A small multi-label image tagger, trained from scratch: 14M parameters, activation gelu.
Rows from block 6 of a small multi-label image tagger, named by matrix and row number. Rows with one number belong to one channel. Each number is 200 + 30 x the weight over its row's rms, rounded and kept within 0 to 999. All counts start at 0.
Before each channel's rows are labels from the 100 images, of 14976, where the channel reaches its highest value: "top examples" is what is common among them; "peak on" is the class under the peak. Only what is clearly more common there than usual is listed. The data: simulated grey scan slices of phantoms with and without marks. In brackets: how many of the 100, against the usual share in percent.
# convs0: first 3x3 conv (model.blocks.6.convs.0.weight, 256x256x3x3, each kernel summed), inputs 128-255
# convs1: second 3x3 conv (model.blocks.6.convs.1.weight, 256x256x3x3, transposed, each kernel summed), outputs 128-255

top examples: ring (76 vs 17); side: left half (76 vs 41.9)
peak on: soft tissue (37 vs 17.2)
convs0.50,230,209,174,224,183,154,206,243,252,204,187,174,172,166,212,216,225,213,171,246,147,181,214,157,231,165,204,213,194,227,202,184,254,176,237,149,167,177,208,232,224,190,187,152,157,221,198,229,157,227,143,132,210,156,218,215,217,199,213,199,186,162,174,199,240,221,238,127,171,223,204,174,227,171,200,215,226,179,178,192,170,162,193,193,201,151,203,183,203,227,138,153,214,213,187,145,207,179,191,216,205,230,155,171,186,173,192,244,229,158,203,195,192,222,240,202,209,237,281,262,178,172,182,214,211,167,162,190
convs1.50,236,218,199,170,218,196,203,183,137,225,197,191,160,146,189,203,201,220,209,184,211,143,198,183,222,210,205,181,256,169,204,250,198,180,169,208,250,223,233,205,186,205,244,168,191,211,143,202,185,179,165,150,175,198,229,194,245,222,288,212,209,224,124,170,179,232,230,119,195,157,216,200,222,204,186,228,158,204,300,246,242,152,235,198,205,174,180,187,189,234,182,184,259,165,233,218,172,225,254,211,270,159,182,206,176,199,193,185,235,175,205,208,211,233,176,228,179,198,229,231,176,221,227,258,170,132,232,208

top examples: ring (56 vs 17); several spots (38 vs 17.4)
peak on: organ (52 vs 16.9)
convs0.23,194,206,256,137,171,157,200,181,209,188,197,267,194,262,144,200,179,214,208,213,246,178,239,175,231,203,227,133,192,152,194,187,180,167,203,228,253,191,205,187,229,173,184,212,143,213,219,168,164,255,247,218,192,230,209,206,209,178,220,192,167,240,176,197,199,181,207,272,253,251,162,190,167,211,197,174,243,187,206,152,212,217,151,192,159,228,236,155,195,171,224,199,189,188,168,164,247,175,192,173,213,224,232,211,267,194,209,186,237,214,186,167,239,201,256,199,213,225,232,239,177,221,160,204,178,236,229,242
convs1.23,171,227,222,162,225,229,190,175,171,197,179,218,169,250,207,189,182,181,194,169,227,154,161,173,217,163,187,218,173,246,185,179,213,178,170,170,137,178,211,197,183,188,225,239,157,180,200,201,207,218,169,215,177,208,181,162,179,216,175,155,202,203,210,222,223,190,143,205,188,187,145,188,175,169,208,173,212,187,223,206,213,181,212,187,207,182,178,131,269,208,137,190,192,173,209,203,240,232,167,187,152,164,183,214,184,208,85,207,250,247,161,187,173,169,258,176,179,156,202,142,185,165,204,274,157,207,240,220

top examples: side: right half (79 vs 41.6); ring (59 vs 17)
peak on: organ (76 vs 16.9)
convs0.51,184,183,178,227,125,194,188,135,133,201,243,146,227,161,199,255,197,186,191,197,191,193,158,176,181,180,177,187,183,202,161,195,214,221,155,187,182,188,226,219,201,206,168,184,167,245,169,216,219,190,190,192,198,221,216,214,174,259,196,205,189,195,188,182,213,199,123,183,240,176,234,199,182,209,210,234,153,173,168,243,125,195,201,211,191,167,181,157,229,221,192,166,168,287,176,207,201,187,215,219,164,148,189,212,187,199,201,240,153,155,191,230,176,189,167,184,212,178,192,97,182,178,264,208,201,172,218,185
convs1.51,205,224,257,190,222,169,193,126,195,158,186,231,243,180,191,256,220,198,166,206,221,170,160,280,183,216,177,193,183,266,185,184,190,197,128,252,233,174,214,231,197,196,193,233,212,125,209,192,215,166,215,196,204,231,206,264,199,189,237,187,181,184,215,205,166,206,229,193,165,228,216,248,225,233,227,165,174,180,158,218,184,227,170,207,243,237,194,209,153,185,259,248,170,190,231,190,247,203,214,195,185,174,283,175,191,213,203,197,167,208,203,238,234,148,141,240,181,168,188,171,203,185,220,198,194,206,222,246

top examples: side: left half (75 vs 41.9); several spots (59 vs 17.4)
peak on: organ (82 vs 16.9)
convs0.140,198,164,235,197,148,190,254,203,184,187,190,251,239,212,196,214,241,227,168,253,208,200,193,148,208,220,164,170,204,196,186,168,194,206,159,271,209,206,215,199,215,171,181,193,195,243,192,205,134,216,217,242,185,238,217,195,163,159,211,153,193,224,165,215,215,174,128,249,169,188,222,189,198,186,172,234,215,199,207,199,213,239,230,197,161,234,204,166,206,171,217,266,244,190,210,160,238,211,214,189,213,204,253,234,209,208,255,223,158,274,189,192,200,187,227,209,229,187,150,218,197,194,209,218,167,229,244,235
convs1.140,185,152,184,192,221,193,206,220,178,197,168,210,219,286,175,204,171,236,206,126,244,133,212,188,196,175,176,195,180,261,215,235,234,190,172,212,218,202,150,221,199,193,228,225,161,169,240,174,173,179,196,188,215,213,206,226,201,237,116,171,207,194,245,231,179,173,173,187,196,183,176,152,189,225,202,190,174,192,201,173,196,204,227,209,202,204,216,167,195,224,156,209,177,183,192,195,208,259,189,194,166,174,216,181,232,202,165,151,197,280,140,226,178,146,228,169,150,211,195,171,152,182,166,206,165,183,244,167

top examples: dark spot (100 vs 16.6); side: right half (67 vs 41.6)
peak on: organ (44 vs 16.9); mark (36 vs 0.2)
convs0.240,258,194,206,193,193,182,215,229,231,239,165,186,143,203,175,214,164,176,171,192,169,199,204,161,209,217,262,239,238,254,154,129,235,189,146,189,192,197,201,219,201,147,164,190,217,160,218,213,255,160,165,196,200,218,196,219,176,174,196,223,157,153,226,194,201,202,107,178,233,166,159,149,200,234,164,181,168,183,139,175,199,170,219,147,183,207,163,203,238,159,173,198,222,188,215,171,195,187,194,199,198,166,188,194,210,195,240,200,200,179,180,192,205,201,199,218,103,172,242,165,177,157,125,238,204,184,193,186
convs1.240,152,262,162,187,211,186,197,244,182,297,196,182,200,188,177,183,187,179,217,146,186,223,224,155,224,214,175,175,241,194,196,273,233,185,264,181,186,258,169,238,215,223,191,208,164,153,207,171,150,244,245,197,171,165,184,243,171,181,188,210,231,193,194,202,184,160,193,215,208,135,210,201,198,201,164,269,171,195,260,243,218,200,311,166,211,207,253,211,229,165,208,205,210,175,237,202,242,227,168,222,175,179,197,192,248,208,252,148,192,213,171,199,161,192,176,218,218,170,219,198,242,213,189,182,183,209,169,257

top examples: side: left half (75 vs 41.9); head (69 vs 25.4); several spots (48 vs 17.4)
peak on: organ (62 vs 16.9)
convs0.94,181,179,173,227,185,212,155,174,169,160,204,175,193,201,188,179,214,217,202,177,181,169,224,213,227,212,159,193,213,207,217,125,136,216,168,249,167,166,224,248,184,181,154,178,180,175,212,193,211,146,161,247,168,212,163,218,210,209,173,187,181,165,167,191,206,202,196,154,149,196,185,137,186,102,210,218,177,202,167,219,172,215,194,193,189,205,169,183,120,190,198,210,229,206,172,239,203,220,185,197,201,178,188,151,197,168,222,219,220,214,194,197,176,166,164,235,196,199,110,222,198,192,183,127,174,203,165,202
convs1.94,212,196,225,176,161,213,188,204,218,163,242,182,193,243,153,145,259,259,280,208,157,202,209,203,218,172,199,186,188,223,171,188,187,207,149,253,228,182,225,221,164,192,154,228,137,292,243,150,167,212,249,265,136,238,177,242,214,227,210,211,204,199,224,177,169,203,223,257,172,208,187,220,183,182,192,220,167,183,150,194,204,233,216,165,200,281,191,215,226,187,301,213,205,190,220,194,169,194,209,193,231,210,227,164,164,220,258,162,217,233,204,164,211,222,202,210,188,185,203,193,166,168,214,204,222,236,228,204

top examples: ring (37 vs 17)
peak on: organ (53 vs 16.9)
convs0.198,174,251,244,189,221,201,170,194,230,193,215,224,118,198,210,202,173,194,220,208,191,189,233,198,209,214,179,210,220,203,211,226,163,233,227,190,175,204,169,163,206,237,231,179,168,196,165,176,163,214,188,193,251,202,133,183,186,231,127,217,247,161,184,190,168,215,219,182,144,227,179,217,232,199,194,191,216,171,216,175,186,121,244,195,237,139,222,198,165,202,166,129,164,202,181,183,225,238,226,190,157,220,188,193,217,233,173,234,267,190,201,177,206,190,246,188,196,247,208,288,174,178,193,224,204,200,192,148
convs1.198,218,202,179,239,164,190,200,228,207,256,171,192,172,199,215,218,208,165,239,148,199,153,206,164,198,198,158,196,159,162,225,236,182,241,252,159,191,179,150,197,165,215,175,212,180,114,201,182,183,238,151,199,185,197,225,196,203,200,192,232,215,184,190,199,222,227,197,189,197,204,235,195,230,201,178,181,201,230,222,141,216,218,241,224,210,171,235,208,198,196,209,147,185,196,181,224,196,181,176,226,190,162,155,258,204,215,158,197,131,163,225,248,227,157,186,192,181,220,245,184,194,234,209,112,202,98,219,158

top examples: dark spot (100 vs 16.6)
peak on: organ (52 vs 16.9)
convs0.7,238,195,193,192,188,180,208,235,197,196,231,114,168,194,229,238,179,161,199,140,189,166,220,170,231,209,209,206,253,183,176,152,187,215,200,159,152,261,223,194,172,161,208,204,306,188,223,176,206,200,142,160,217,105,171,178,160,251,189,287,205,220,165,160,215,227,163,178,174,177,181,223,206,147,171,230,201,155,161,182,218,169,199,186,193,180,186,176,161,209,199,155,265,180,173,227,190,234,206,196,251,217,169,199,267,242,152,200,223,184,206,206,178,178,149,213,211,185,173,148,220,193,214,219,213,177,172,225
convs1.7,179,180,218,207,226,180,248,196,167,214,156,174,199,148,208,209,206,176,191,183,196,191,199,245,171,177,217,131,222,169,184,232,203,178,173,194,211,262,193,172,150,175,115,193,205,180,175,222,178,214,244,208,164,185,217,198,204,188,238,239,192,192,187,192,195,199,262,186,224,170,214,226,175,225,260,226,147,176,183,314,193,206,202,137,179,197,168,247,241,178,223,211,184,241,205,252,205,191,247,187,168,198,162,182,225,141,197,219,203,197,204,167,167,212,164,218,173,239,179,197,226,151,226,146,201,191,220,245

top examples: dark spot (96 vs 16.6)
peak on: organ (60 vs 16.9)
convs0.147,165,180,149,223,142,221,135,185,220,185,214,170,178,177,200,205,226,192,158,161,185,196,171,161,174,185,179,164,227,213,154,212,137,177,205,215,178,183,197,170,198,191,192,170,231,181,217,164,294,170,162,223,192,237,154,178,217,203,171,143,221,202,237,213,172,176,149,182,159,245,220,173,269,163,171,184,210,238,200,234,202,204,269,203,198,212,213,198,157,187,161,202,245,196,201,176,198,170,198,216,184,178,180,228,159,163,248,206,185,232,225,238,184,199,229,179,195,202,149,175,230,235,173,165,191,121,133,161
convs1.147,243,235,158,210,205,157,226,214,178,184,221,263,232,193,210,195,229,220,173,170,155,231,203,194,203,201,172,190,161,185,195,210,177,156,143,215,217,229,154,177,162,192,197,159,190,168,175,215,178,167,191,205,186,223,152,297,171,255,182,224,234,174,193,218,126,228,210,236,222,194,216,180,240,187,158,179,261,169,187,159,203,195,164,252,153,225,238,173,234,196,181,201,204,187,188,256,182,214,196,211,176,228,193,237,151,162,225,169,204,280,227,244,191,171,194,153,207,201,183,183,170,208,215,133,216,182,208,206

top examples: dark spot (100 vs 16.6)
peak on: organ (58 vs 16.9)
convs0.54,182,160,212,162,201,198,195,201,178,149,213,221,180,257,181,192,200,206,227,175,183,211,190,217,159,208,168,180,205,169,202,231,156,225,204,277,218,199,197,209,135,185,205,157,241,180,185,142,164,197,201,226,241,212,161,217,181,164,166,212,227,254,192,167,153,255,147,260,189,195,196,180,169,178,219,196,225,174,208,202,210,216,182,213,181,214,215,157,138,222,221,203,191,224,186,216,175,172,214,200,146,190,222,234,201,210,191,184,182,193,213,249,246,214,188,266,184,150,125,195,237,204,171,140,219,237,194,196
convs1.54,222,187,170,219,190,168,165,136,193,201,212,190,215,173,265,188,126,198,206,187,183,225,211,165,225,210,182,160,250,188,184,240,194,254,193,191,190,213,196,204,196,222,128,202,182,247,200,174,203,226,201,239,217,215,149,202,188,171,170,172,176,175,188,159,197,186,254,212,177,132,169,196,129,194,255,201,173,214,175,214,231,195,204,168,202,220,213,176,217,210,217,263,236,206,244,197,161,198,226,201,219,200,189,213,227,235,219,222,131,248,126,182,191,173,201,170,186,184,167,165,202,155,212,191,210,153,240,233

top examples: several spots (77 vs 17.4); limb (49 vs 24.4)
peak on: organ (68 vs 16.9)
convs0.75,189,179,180,199,196,214,145,194,182,189,189,183,196,223,199,170,211,196,156,164,220,149,187,154,253,171,156,160,198,272,201,173,153,134,184,212,162,182,230,140,161,171,136,210,252,184,180,234,216,195,201,202,175,191,202,189,171,181,185,192,156,197,215,246,199,159,214,140,161,161,170,155,238,221,160,184,206,181,207,177,197,179,236,212,210,195,191,187,180,198,138,201,263,184,170,180,173,166,185,171,196,239,174,184,146,179,226,153,221,211,201,204,202,172,175,209,182,186,225,187,257,194,241,195,196,189,173,244
convs1.75,213,155,176,210,213,158,180,179,153,223,213,182,194,180,216,157,186,225,208,226,219,236,234,213,189,217,134,183,214,237,243,205,239,152,210,208,210,206,222,285,234,224,243,145,167,195,189,178,186,224,214,197,188,207,170,176,201,263,226,190,211,224,198,175,174,234,166,158,175,213,230,192,256,174,176,195,236,226,252,194,190,229,223,173,198,232,176,192,211,192,186,182,200,160,190,226,239,209,210,197,154,192,190,206,176,128,254,197,235,205,179,180,179,266,236,199,178,211,192,154,215,151,193,212,191,184,211,209

top examples: ring (95 vs 17)
peak on: organ (47 vs 16.9); mark (25 vs 0.2)
convs0.249,207,178,116,225,206,217,167,181,231,140,212,190,148,158,212,185,147,199,230,219,162,165,184,242,189,150,230,258,200,196,217,233,167,217,243,185,150,248,192,226,216,203,164,187,205,207,183,190,218,184,214,193,205,200,203,222,194,187,258,154,226,245,184,209,190,230,169,160,203,156,206,211,235,210,270,191,210,194,222,214,265,185,239,208,200,168,260,148,198,203,200,167,226,178,181,209,202,191,223,214,197,219,151,198,135,232,203,175,205,241,288,197,177,192,231,181,170,198,199,230,145,217,201,205,211,157,132,218
convs1.249,233,170,163,203,202,187,211,158,248,251,213,142,192,159,236,165,192,211,184,246,125,158,237,202,194,199,175,180,225,149,181,184,114,205,195,217,191,202,179,220,221,175,189,130,212,161,187,209,188,170,196,182,230,202,208,251,178,183,174,212,214,210,215,154,182,265,174,158,181,201,209,171,250,159,154,187,192,148,195,138,197,176,205,227,174,194,195,190,143,190,249,158,208,180,209,237,193,173,165,186,205,224,192,145,177,177,204,152,195,128,197,189,237,164,165,205,204,196,175,228,190,212,207,186,222,205,193,162

top examples: ring (52 vs 17); dark spot (46 vs 16.6)
peak on: organ (60 vs 16.9); lung or cavity (26 vs 6.4)
convs0.205,240,222,203,228,148,178,228,146,203,188,225,157,217,245,217,181,207,171,196,188,197,180,259,173,209,182,231,224,215,270,205,214,239,194,159,156,158,202,207,143,222,214,199,162,139,184,221,162,257,218,199,175,186,164,227,223,220,208,186,188,208,168,209,220,222,192,193,153,223,190,198,223,209,258,178,219,210,168,211,185,124,235,261,222,204,139,206,202,209,183,186,187,246,192,191,197,178,178,251,182,173,176,163,182,183,184,174,162,168,146,244,217,219,226,122,196,168,176,180,213,176,179,207,175,254,206,197,220
convs1.205,209,200,215,232,165,232,183,160,219,296,236,177,202,142,167,226,200,206,233,218,200,219,221,159,233,177,190,174,231,176,163,192,269,215,196,158,223,191,217,238,239,186,239,183,242,176,207,208,180,230,212,199,144,203,191,221,229,209,196,249,190,180,210,170,192,174,212,183,226,218,218,236,153,181,192,212,190,205,243,203,238,199,282,200,169,196,157,177,173,201,210,217,201,197,212,228,195,238,166,218,250,221,204,197,195,142,366,168,204,111,248,173,205,198,212,180,240,200,218,210,230,202,170,234,241,172,192,182

top examples: side: left half (79 vs 41.9); ring (58 vs 17); dark spot (40 vs 16.6)
peak on: organ (53 vs 16.9)
convs0.62,227,244,189,223,204,188,183,214,276,186,212,185,198,199,158,185,203,203,156,187,193,110,186,190,232,177,223,177,220,176,167,176,168,196,233,164,227,163,194,169,211,158,186,160,195,197,175,201,245,191,181,211,180,208,182,188,190,177,164,175,183,195,200,136,226,196,194,185,248,216,217,163,207,226,186,166,220,203,165,190,192,169,202,158,192,152,153,211,185,188,181,170,184,201,178,158,186,194,120,183,210,191,138,167,230,188,123,188,219,225,198,205,215,193,224,169,257,221,225,143,178,234,191,229,163,166,180,199
convs1.62,180,221,261,206,227,219,197,163,158,190,178,213,145,191,189,158,171,231,197,197,211,190,161,195,223,176,220,200,198,249,167,224,147,188,200,197,163,195,212,187,215,222,153,270,172,194,166,153,165,224,186,179,195,232,170,179,229,220,199,164,223,202,237,212,158,209,221,192,207,199,214,191,176,150,199,157,244,202,217,189,186,164,228,169,194,237,245,174,268,213,165,192,201,185,187,175,235,236,206,239,180,215,185,159,154,180,193,181,242,259,201,165,173,210,221,197,168,170,237,203,187,128,222,262,167,217,218,241

top examples: dark spot (84 vs 16.6); side: left half (84 vs 41.9)
peak on: organ (40 vs 16.9)
convs0.172,181,172,196,184,223,205,277,211,220,263,160,185,205,182,167,196,175,180,164,178,245,232,217,195,199,194,241,200,192,220,230,201,250,155,217,167,170,172,190,196,205,194,229,149,199,196,216,182,237,198,213,167,195,197,254,211,203,188,183,194,198,209,253,220,232,191,180,175,240,144,154,181,192,188,186,159,211,186,202,212,257,219,172,204,206,157,226,265,256,165,238,176,162,207,229,236,218,214,206,224,224,210,175,190,184,149,194,186,157,208,195,203,230,217,172,196,202,198,275,98,197,209,186,228,219,186,190,154
convs1.172,190,247,210,194,189,188,189,189,153,212,227,201,236,187,177,228,167,206,219,136,188,231,174,149,187,198,192,137,192,180,214,194,276,167,273,156,200,215,172,206,237,199,205,191,187,129,182,190,205,168,218,205,169,183,198,127,170,252,177,215,214,212,157,198,213,206,255,180,171,211,222,182,184,188,224,228,209,184,206,227,199,200,183,206,247,168,220,181,229,228,187,194,179,202,191,201,188,190,202,204,207,207,139,171,240,176,147,189,239,198,221,216,166,188,230,182,226,232,185,216,228,243,230,167,234,155,194,241

top examples: several spots (86 vs 17.4)
peak on: organ (84 vs 16.9)
convs0.203,223,182,195,147,199,168,165,195,133,219,165,239,145,218,176,174,164,175,177,214,169,180,160,191,210,194,192,152,244,185,197,173,173,155,140,233,219,189,184,209,194,165,155,182,224,148,133,183,197,144,218,189,206,255,203,162,252,216,194,165,187,223,196,192,161,166,182,206,237,227,173,174,197,156,203,188,188,165,227,181,187,178,170,209,169,193,199,155,186,181,173,195,260,200,185,194,197,184,161,155,197,203,201,185,241,140,200,182,185,201,167,238,240,203,230,201,154,224,235,157,185,249,135,175,187,182,200,240
convs1.203,177,194,208,212,194,165,231,227,182,186,203,227,199,288,176,179,211,231,182,231,228,282,145,183,164,173,189,186,197,282,193,185,274,183,191,177,189,226,177,195,258,199,259,189,189,154,208,134,165,239,239,190,174,182,206,212,215,193,165,213,194,248,197,211,231,182,132,217,168,216,183,183,200,227,182,199,215,187,218,204,188,172,201,171,181,219,193,186,271,197,156,281,192,159,193,174,214,197,238,217,157,155,169,241,192,182,88,161,196,218,211,245,207,199,269,188,217,177,209,169,195,217,223,180,231,200,247,238

top examples: side: right half (72 vs 41.6)
peak on: organ (73 vs 16.9)
convs0.57,214,191,166,272,181,179,175,138,172,219,167,249,197,167,195,233,233,205,195,187,163,196,186,201,193,187,196,184,176,198,174,181,136,249,207,152,214,182,230,198,191,191,194,203,151,222,167,238,221,166,146,245,187,167,217,197,194,197,176,202,209,196,212,220,140,195,138,255,134,231,253,199,185,223,190,197,198,209,115,237,189,192,232,173,206,193,205,163,193,204,170,193,196,251,184,165,169,175,190,166,172,155,164,223,136,213,238,178,186,209,179,205,197,226,226,188,220,179,142,159,200,180,185,180,168,172,219,199
convs1.57,165,189,188,210,194,141,186,153,215,214,163,184,198,186,239,228,203,187,162,209,180,164,241,220,185,210,202,235,201,170,244,240,164,180,199,259,138,193,160,200,181,191,180,168,186,159,185,229,231,124,197,187,205,222,184,281,199,204,203,223,241,160,216,198,175,210,248,163,163,171,224,197,223,191,177,161,151,204,217,246,189,193,214,213,225,190,216,247,155,203,254,201,189,153,225,188,258,201,241,202,167,175,261,197,152,188,183,209,130,182,223,240,249,195,190,238,183,184,203,165,234,209,188,115,184,152,218,190

top examples: ring (59 vs 17); several spots (37 vs 17.4)
peak on: organ (73 vs 16.9)
convs0.130,188,159,140,214,211,192,234,203,181,152,204,252,215,250,204,188,187,180,229,235,217,170,177,181,159,153,201,237,216,231,210,193,182,175,149,197,234,140,174,190,191,220,177,160,144,199,196,160,189,155,207,164,182,209,247,196,189,197,180,164,183,174,199,222,230,126,248,220,218,216,159,169,174,146,206,217,169,228,150,200,232,231,164,212,149,224,173,158,196,198,176,168,172,176,173,205,177,181,146,138,210,260,169,182,199,177,162,157,193,229,208,173,194,143,225,217,232,202,150,180,153,191,173,175,188,202,186,212
convs1.130,198,196,196,166,167,200,186,205,163,189,199,195,198,254,199,159,178,259,184,215,192,176,176,185,206,149,190,202,146,260,160,188,176,204,199,209,213,180,196,186,166,182,217,191,173,165,229,188,151,236,189,182,168,191,234,239,183,239,184,196,222,204,241,220,180,196,194,196,227,215,214,163,155,208,196,200,204,181,164,172,185,145,209,194,178,197,232,163,266,234,111,204,143,155,224,206,203,178,206,179,163,175,155,232,184,184,165,169,227,215,192,228,196,149,224,153,202,173,190,173,189,99,219,257,214,203,236,252

top examples: ring (100 vs 17); head (54 vs 25.4)
peak on: organ (63 vs 16.9)
convs0.138,224,253,236,225,152,213,162,160,164,218,203,209,161,178,180,177,214,220,195,201,211,182,193,164,197,221,235,175,190,197,236,169,174,186,200,186,176,212,205,172,206,192,202,190,224,175,163,187,191,203,129,138,202,194,201,230,180,215,178,197,194,200,166,215,207,201,241,189,239,250,223,253,208,224,191,180,221,177,200,169,140,153,202,223,206,117,184,190,183,169,181,114,181,239,206,220,246,192,187,227,246,255,172,179,260,225,233,210,279,225,166,191,172,223,194,200,208,230,197,218,209,186,178,165,229,210,188,191
convs1.138,187,194,195,188,143,259,181,175,219,162,186,189,198,182,197,197,161,149,169,176,191,154,216,232,205,165,175,193,220,207,171,213,192,177,183,186,178,199,190,223,146,198,179,168,197,100,205,205,247,211,173,184,216,222,182,218,185,192,213,183,189,202,177,201,201,170,255,193,209,152,163,218,156,258,218,205,186,189,213,243,216,208,170,159,227,211,186,217,193,179,196,201,153,197,240,241,210,192,163,188,201,155,225,198,213,195,124,215,168,220,289,192,220,160,148,202,246,186,202,202,202,130,186,147,187,175,187,231

top examples: side: right half (95 vs 41.6); crack in bone (94 vs 16.1); limb (54 vs 24.4)
peak on: organ (52 vs 16.9)
convs0.84,236,211,177,251,160,234,147,197,186,164,186,187,170,173,212,196,179,199,176,265,186,192,207,180,217,183,182,184,177,198,194,214,166,206,149,191,168,179,226,279,225,175,173,164,173,196,221,198,200,186,182,194,171,231,183,227,167,192,197,179,210,203,212,181,224,227,167,213,167,219,175,180,211,136,190,199,163,241,163,226,205,197,223,187,186,188,222,159,198,232,215,198,195,197,207,219,196,240,249,246,193,158,190,167,170,198,223,185,223,214,171,158,165,181,210,284,165,235,157,220,172,181,178,214,181,233,194,188
convs1.84,212,203,164,160,204,123,193,286,204,196,242,189,195,200,207,198,225,209,195,244,167,189,234,179,221,208,222,179,199,151,172,187,126,206,170,239,203,179,216,203,164,169,204,174,171,232,184,199,218,196,209,241,166,177,201,229,192,186,169,244,222,155,191,206,153,199,227,200,156,228,208,203,200,184,204,196,160,151,184,212,182,244,220,211,177,186,194,219,184,143,290,208,258,221,180,196,184,128,246,194,180,224,229,182,135,191,229,154,159,145,178,183,220,216,183,220,219,157,189,224,218,218,182,195,173,207,179,151

top examples: dark spot (95 vs 16.6); side: left half (75 vs 41.9)
peak on: organ (81 vs 16.9)
convs0.204,209,206,239,174,213,229,167,142,219,193,200,226,220,216,218,256,255,200,209,171,194,184,184,187,175,259,198,151,175,178,225,203,185,169,180,229,270,206,243,227,194,214,231,196,171,211,154,132,186,218,219,200,221,259,160,159,214,236,196,173,189,155,232,212,172,219,147,225,226,208,193,191,192,181,174,228,215,180,220,205,165,190,169,209,214,214,197,167,114,215,242,179,205,217,242,218,222,201,192,225,221,139,207,144,269,183,227,234,220,186,219,199,243,163,168,219,199,160,218,174,175,230,229,196,188,223,244,211
convs1.204,202,234,233,182,230,201,179,197,208,223,198,176,229,98,200,214,204,223,192,129,191,115,221,220,219,207,228,186,230,196,188,223,115,175,186,215,192,221,200,148,163,219,211,215,193,256,185,222,195,166,142,185,235,243,217,176,184,188,192,173,223,159,192,220,120,227,264,141,212,181,215,228,188,172,204,190,248,168,224,260,234,216,183,176,176,247,215,171,160,182,170,197,194,166,236,224,162,191,258,193,236,224,193,208,156,203,183,250,181,231,200,156,156,217,161,182,240,174,197,212,161,172,229,246,140,127,210,160

top examples: side: left half (83 vs 41.9); several spots (54 vs 17.4); head (54 vs 25.4)
peak on: organ (82 vs 16.9)
convs0.21,175,191,189,291,200,187,227,155,257,184,211,166,280,217,201,214,203,199,198,211,242,202,167,184,244,222,226,185,172,188,189,167,207,189,219,161,205,213,196,257,188,240,156,201,186,227,213,241,170,243,205,244,190,212,251,186,178,208,192,142,181,191,181,215,224,219,169,188,258,201,241,236,233,164,227,221,192,218,186,239,198,279,195,166,196,246,214,218,231,203,242,245,240,185,189,211,214,216,215,219,178,205,196,160,162,203,240,200,206,228,186,183,166,222,219,182,212,254,198,201,151,241,265,186,191,187,169,210
convs1.21,225,181,231,152,187,165,209,209,223,186,166,249,177,209,203,151,253,229,176,202,183,171,196,243,206,166,196,155,127,226,194,170,183,170,141,280,212,170,206,196,182,207,179,293,176,194,165,174,161,187,194,221,192,209,200,195,158,217,172,195,226,194,200,213,196,201,175,204,200,235,170,197,206,178,181,148,222,172,193,179,146,188,217,197,182,203,227,172,223,206,188,195,209,179,167,215,201,227,205,198,186,148,266,210,164,202,235,172,218,238,177,187,207,223,233,229,195,210,181,165,212,147,208,215,205,236,248,217

top examples: several spots (39 vs 17.4); dark spot (36 vs 16.6)
peak on: organ (53 vs 16.9); bone (25 vs 2.3)
convs0.107,175,174,157,193,187,189,188,202,207,206,203,182,233,202,148,185,176,209,179,252,239,254,203,185,217,210,189,132,184,205,222,142,158,185,207,199,210,148,152,202,148,221,165,205,153,207,159,154,206,212,217,229,199,197,208,193,247,159,192,141,217,238,158,192,193,232,190,222,183,194,164,193,211,213,155,194,206,200,161,174,257,191,208,192,193,226,183,250,184,208,223,207,212,214,166,172,211,161,136,191,166,185,216,198,183,164,221,105,162,227,151,153,174,190,272,167,172,235,209,213,127,201,196,248,205,163,192,208
convs1.107,175,184,199,186,203,167,209,201,156,156,142,191,205,236,183,160,177,277,168,262,245,230,155,185,203,158,191,182,203,225,234,209,247,210,190,137,180,202,174,235,236,189,228,254,162,162,218,151,174,147,153,174,176,153,200,187,224,215,180,204,217,203,206,216,210,184,172,164,181,240,219,190,206,194,169,150,227,224,229,232,204,228,187,183,204,213,223,191,265,202,187,264,216,196,187,183,160,225,192,191,167,123,207,188,183,210,128,151,214,211,186,218,183,200,243,137,135,169,203,175,169,192,216,248,196,222,185,226

top examples: side: left half (80 vs 41.9); ring (69 vs 17); head (61 vs 25.4)
peak on: organ (70 vs 16.9)
convs0.103,209,222,198,174,177,210,207,224,227,176,222,205,132,151,207,206,189,215,164,177,173,185,250,168,192,189,189,187,191,183,183,206,169,181,197,155,180,173,187,212,223,193,168,208,186,152,184,216,254,187,136,133,228,240,138,205,188,200,167,185,212,147,175,206,198,186,219,175,195,199,195,153,234,145,157,191,206,216,220,204,213,157,243,210,198,132,251,162,184,160,172,138,219,188,184,198,214,159,195,177,227,262,183,212,224,197,205,177,208,214,253,259,202,194,174,192,191,231,218,257,235,200,162,165,217,160,137,168
convs1.103,204,208,262,201,165,231,243,232,171,206,285,200,187,206,230,125,223,192,200,136,182,237,219,164,224,179,165,215,203,193,150,193,137,165,161,148,164,212,208,227,274,175,202,201,193,186,233,186,229,273,191,174,144,211,199,243,219,243,171,227,202,245,217,234,178,219,183,187,199,161,246,196,198,188,154,248,183,204,213,213,225,180,259,206,186,168,215,214,185,177,167,182,159,171,230,196,206,193,166,241,202,218,186,207,217,152,200,150,212,174,217,165,190,182,176,182,219,198,239,205,220,202,173,154,211,126,207,190